Weights of a small segmentation model.
Training: batches of 256, held-out accuracy 97%.
Rows from block 5 of a small segmentation model, named by matrix and row number. Each number is 128 + 32 x the weight over its row's rms, rounded and kept within 0 to 255. All counts start at 0. Numbers have three digits each.
After each channel's rows are labels from the 100 images, of 14848, where the channel reaches its highest value: "responds to" is what is common among them. Only what is clearly more common there than usual is listed. The data: rendered solids tumbling over patterned floors. In brackets: how many of the 100.
# conv: 3x3 conv (model.mid.2.conv.weight, 384x384x3x3, each kernel summed), inputs 0-127

conv.382:192171091132168169179079113115194189168122084133142194117136150139155127090081128155066155163138139131119105175147093158093150099134137148144174093118130151142128140110147066171085144103151179149076144103145095098040136087109122154117154072106125144098123181077148079090113160129171138121132119135204128167177165080136137116133098125086131140080092102080186191131051115080129109114134
responds to: sphere (25)

conv.234:132137088159151093132159192133154145094111120126124156104127151176077112116136155116124073151114099104017064130145146143084134104121138078125132182103160162175092136137129111117113083114088103079095153102137177092113133139162114090166111067166134140157070101141093145114119136123170201100130116044143150101109134088135087109158162075147103132135101119073102098167119151192128090076116
responds to: count: one (73)

conv.43:052093134112143159092201127141169084163089168163144110155092116124099098111167195159142149101075130093129139122139161115125126136167102142101127132104163106170129086092061075115138125106123037127101130112187145074087110186143158146138170126091126131156145153078154125147127198146139172142172133109067088127160053117157109150136134110103149175132096128122100150144114140146128123144151
responds to: light from behind the scene (60); count: one (54)

conv.186:112150079133161091145122108137093147126062134114152116191107067145086095146112152108133067075132149159132146124092166129114112146104153131131153085103161204123151144146097093097107130077140114156151121143106112108126069105171066076113055118155155103072153126143083112134121097165160159120126143084111038127103146133128101146099153045159124161102123061129072101097114050136090109171139
responds to: sphere (29); torus (25)

conv.383:135125180109104135088133090089110125082093138151114135106141113134122083191137112092081104104168108144159174139132079156122161130129105098101142139159111118064172142161137165092169115125146166136105117132100157085155126122113084071083123152136131124104100102123171118141087154117153146125138145132057122089100174142094132124142150069133121188178091081114089195130083122158146159103139
responds to: star block (42); largest object: star block (35); jack (27); cog (27)

conv.287:186094172098175133101150081080125116154214172135123136158154111173195074135087108104145128109110131118167127144104174076106158137149143088106129145085107109150150077105153145129236158135124180138143115144108120153233148129094110144099109153106149118110163075129119137114066152126118045110131134100153103122162116125099122106103134134152172110159154159104154071119130115152142140146081
responds to: count: four (50)

conv.57:145133177148152127118114135112127102099133168134115120082100105135088150145117130069102144101113132155090191114134111085104112087116146131090178169137182117168115085116149117119130161160170132086126104101126089149110106154158135134103100112126094135069077121099120105081121124163151131183172199162125111133114184114109158119156153143090091100130123137120110125159127196141136102154178
responds to: jack (25)

conv.32:133175159142145106139130114147108180094189129160069144142122169133184116137142102067072153108150152132083123090107136118147165134089183086179163118093140132094115104122170097186141166129180165097126087080142109111126152177067165115128089115121050074134086096116073129101110099151092180119130120137148071172145160169127060085123143140109084115086157038124188148177183106155141170160122
responds to: dodecahedron (25)

conv.120:139139107102145085121100187138153095121184153120152133157143135095174102091026133171147133164168138103034172122112038092099138154088117134045162140145159174136148141146097158085153154065157172123150181090171154135149139113175206117104163156122165052196080118148127128082115158131118167113129123100210062104147131072127189198152082097125102159137125110143206133113149125155130143138134
responds to: light from the right (52)

conv.368:078134124100077131121155132123105152162099108113143144118218152120159132107177154121126075154111171144125096156157143164093132121207133092098184075153057129181077141131117152160191095143103121146123084112128161125164146093146121130093096107090144091169152103071107146149123123120105192095139142181149131082132142083143119112162098128068137153086068142088087140126116165119099168178122
responds to: star block (32)

conv.26:106196126192092087094136056120138204155183117103135086125102127150176150121071137125151168135100130112119118077172090121091097100078124190121042122129146111174123148114097160091174135115177185124159101098126145086104114142092073117100140100073165132097135122141130090079134158147103122076169124131138117123119125057120155140043150110160121163153100070101123106195059207182110166133091
responds to: jack (26)

conv.99:138160115135111167180108060093124122107095141113129112116127095134097088131076111100156110071110167078119123124068174140145156125178166172087177166117091069137159110094003125121127095097119158085107074135108136190158153106110064120120090112151144109156044099097156085112145160153109086169170078124109103170116130135130100106093136112077127108103113167082129088163119113124191171142178
responds to: light from behind the scene (50); bumpy ball (25)

conv.111:082141112039157096099095096203160096133092203145102162142148063109115120137134123116144122132133082160089129123120119195168108139126146057125128148163117184072129119102159119114112053120046137125167153128165148168132113118112124138089114106089154143147151115055095174107101155103140122106094122136061151177097150082135124110111165067083162149092156151174167159092145147106160108116129
responds to: torus (26)

conv.196:096093150149156121123165137108139094151137195124109128152146163112120133144121115148112117090141154148104087094167094131124116126107165101161103131130120138158078102187140157146152133109096128088156106162090133088105088138120123113083167174075170094109148103137094130136107173127120130114151162090133098061136096132079161148181115154112044097121168115135080111116107142161143202153074
responds to: light from behind the scene (56)

conv.329:128099101182123165150137120106094119125193075110173103148150084147155167131139098191103187095149180094111113149150175076084096094174089216150125138137154150131151132083073130101127123122151146196108135077127109134118125167120053093129113123093097082176103116119166131106150113151120093193128147135160093144199090144068145111134072127115134162177127148120087074144105150204135123174171
responds to: light from the left (60)

conv.55:123099109224109110143121118087146099095128155141124110151118059140105110087172121084085074126133175096113114167100144091108079082144084090074138144096155088092116127080095164180107114183085109055082155124143159059169114077113099096060167167125168166109083108131143158128110121119116163127129130150140109120067094109145069121139100142083137192075107093076144147129139091172150145103077
responds to: star block (62); largest object: star block (44); jack (39); largest object: jack (29)

conv.271:176130149032086120117212149127105165108167181123120168110132176148164076125180099155152110084138134116093132129139120156155105142097128114080145133136119119117148103122165196145144110148120153143117105091136139115103127128149110146117140103179131117108093150091072086085142133088136125103126169139125111147174131095141124113150151143143157127143101072102125199161145115114193141103083
responds to: count: one (90)

conv.114:136122115130137108088195114175118085148144124115144113128192137117148122118050154150203112073120141170162138094090118113125165163083080135135133123169121123102102128132087095115089166164120125120105058150116124168108085098159059118029118135122090176108123144168150093111075082137103096194122112130085120079178092158145148098116141117121099085081160153098158125098080118093122140149126
responds to: light from behind the scene (54)

conv.263:099141164132130139072145136133196034116119193171119138115136156110129056137122106103130152189144206129148125141120123101103183120130113114173107101112136168093116158151132137082143143134129099136077126132111187168145146140141080080119167157102163169092131140094083165134058130073162076200132161190102140121105091159092107133113154082115127109128111160150166141128104162153206140124112
responds to: count: four (54)

conv.226:109132065051162174112140136110117087160100177087192202127088108148193078098155132121085113148149095163172080119114133189131090150136107101166079152134111178087061096149186151128120084101123133126104154164145157132135167085108135123129135092148080113116143131131151100121140160161123146142183188102094131187100065092083181160128165138053103140143084146139116117116099168190086080187114
responds to: light from behind the camera (65)

conv.273:071151067023177141140120152171110114173066170151124177147108112167078117149191146135104098098169127157109095136103170157187122186113088062149148100133115139139096111111097128160079124137073133124161171108071140144086150112131164175124105106105170121017121141139122126181105138118126135097077193094098146133078127148168092095140174108108142120141125105151099146104161178152085115081135
responds to: light from behind the camera (96)

conv.288:098161143098100183092176086106099136156126126074131097117130147096060187116107125055149087112129141132130139139111100101117095116149100106122149125140102115157073124119075193149156083121147108152142056136131209140049124086147155080106149121133121108116128125177116121125151151185174168116117108096125126066127083187092217103090088106138090110145126102101140122157094111123143134157098
responds to: jack (29)

conv.178:111145152132203065096099101174143160108126184135110157155079208157145110139153159130157188133136074136160118135131080114123140131093112086159091169131132101134121050078140141169107110229108190117109159175147170088144117101154138189121109142169131134118114137067190138119136138093157151137135122094133147168132132149157175157186146153120125113107112112128126105079105120110092079087124
responds to: light from behind the camera (78); star block (36)

conv.92:166138090146166080132131162135127150109163139122095143115094073136182127107145080072158101118081122161187155110067095079137148140187137092123129097131086089083182063130108167170161094207118170148102133144106137194091114133186114125167174138128032118079129138060142185151155188086172157131116075159136146139164138133140118077183123114039134101112124138079113172156174131184145098098163
responds to: jack (25)

conv.204:108130113099135157145114117166162173175109077132146142144116084187172161141169060175162126100211167163178156135029134113162116178165147153185196094115106150110163140127138056168158065122117098119132108106113108086114111126217110117122103128124102172133170095163147110220139098155088093127097095210193060047123129128139171057150157119116112121141109127136100165121071131107115115150118
responds to: light from behind the camera (62)

conv.336:212139210169176080146193074094200139119121102151131106169086096113140104083125131156140176135143102106110209149113092088172163124103084139135139174063156132103100092111129194157144131134137181121154087109139150086183103137106150171133089122064098136126166077139094086135117130125115160166162135078184081085173164129150152137154216139090135102095134172166174144112130190192116124161143
responds to: count: four (57)

conv.376:117094135104132143112090087124144082139061076147177180100162084151105116133144167149116093111111153179146130086171061151140134162086149079103148142141144123131169091148135074150166101083108147120114130145106117140063093112139090143135091119112128140120160118062127124158178119101154152182144156139141142081111136134089107139113184049138093139140139072145056124139102071122100150132191
responds to: sphere (27)

conv.87:113084153114141079131098178081163092167159094111135137112138120140094139141115110117113062117132180112112128119098030124069137163159114133098147148111202107225119109115119174060146121134158071126145106104132089107109109129171121112151134143121119214134160060164105120092081080146130089187142150218121103114147104158110167158099118075126126177139131065177138145173096106152120121113090
responds to: jack (41); star block (37); largest object: jack (30); largest object: star block (28)

conv.309:108172108087079128108125177117074120110086100137100106180139216182118098140121129093098175180124115163068104082134117128124157136157155151158110171222058169101112115067169187138098165145145106117167151170137149135113186121090134138127160169161150172159145143142117161143187146200069141166183128094097108131168134104210141119154128116141137186081122149139139126101117132102091101109097
responds to: light from behind the camera (63)

conv.282:138132111145115080113174134118125100122121054119136080164103108084119104141135119144109147079149073067120075099094127169065123069114135101154137144142107089095145123083151110149136143186144124199139075139128175117205155141124115059095155092155165147121132118151122131117203086090145143119148040130125196135151112146116150074070092155162105120071136099119136093142161139152124071182169
responds to: light from behind the scene (55)

conv.101:107107149166132150171157090086148121174112161141098108195105150084128111128069124101120146129123142196159118140094117171074146128168142158091151096124092143098174233130089091082134088125175117112087115091107093093104136124130117067144140033106148113123107136101099096135216095147123146100131100089156118103122079103100137120076150091114173129182192098088141095166095083109173158086169
responds to: torus (29); dodecahedron (25)

conv.233:140207164126146181102125051130135114132129095120139112119104119112149109148095110099150110106122075148183139127167130231119128174178149186160150075101166061112165193152157106115124112089096127090146097124147124127102114126117081164116101107099157089144147104085123121092151054128103090142119143079154132168153112102153169160159188104169109146157136111143142114084138139115120108177140
responds to: sphere (35); largest object: sphere (30); dodecahedron (25)

conv.283:144168099095182138087127091146092120160114073130124142186135059110121120129044104134110143127123177174107142113147101113136130134100117136103108087140118140153163136067166138092021131120147063177125155108169112058100116131187155120151098106106089122076173173117152130096085138095121179140124179138075165169113104179177108118095133088057133134168138106155140207136093165149108064163095
responds to: light from behind the camera (80)

conv.94:117123069128163186123108115182144098083130125115158108135136125162068087145148158119154157190133139167165104120085176121140151053157167089095157116132107138201128121108135171148104087134148125129072120154113092168096180125137085106102112138121067187103143180094186153089165159133150138174098177171086099096092161127132117122190171072123138056097152117104132140123123071135125044122224
responds to: light from behind the camera (53)

conv.180:088127139109089116163139115069102130159101153183063149138140127075096142165131157091098117123158104130106132156142108189053094103135141074094137105106123056148088142148161184113132086144125078139117136195076193155119171109133050116167116134183166120097107100153153150146095137226124084154116153167139121102093077121191068164072070111095125166130100083116068113151127061140115122137093
responds to: star block (38); jack (37); largest object: jack (29); largest object: star block (28)

conv.116:171162118103168103130117121076151087100141118112123095147179126191101167105126165140133150115075089159080129185124112168173164140133133179102076156122076150132078088130137174150099127143130094108164128177148169169134158101115157084093119128150191110101084055129110097203102163158160126139120124161154140162113183127196149116153150164139132120099118193167136119092131175105163177097142
responds to: star block (26)

conv.16:140173086181133096127157129018107124092130132107075120126105162081159129140193179065121050101112077121132140098085126120145172093136123124122060186124160046121154127095141175157168087132144153177136128175139099199151139134058126133140058110149099136077043083114169123195101122160115108111155141115134096140113113143127136132125142172142171162157107152102094030148147176170125110097105
responds to: jack (40)

conv.320:139093115126162130088142153134144139083095106171151153183097154143137118143118081153136081124131110118194196196178084092150141163040106126109160117105189126137160170128108119119100126098114109107092132134170212139087143071156123074141137161149154154062137130127121141073079121159113145186131086148142106115108138159129095070120161104093129133170116133185185102162136098127139099162170
responds to: count: one (67)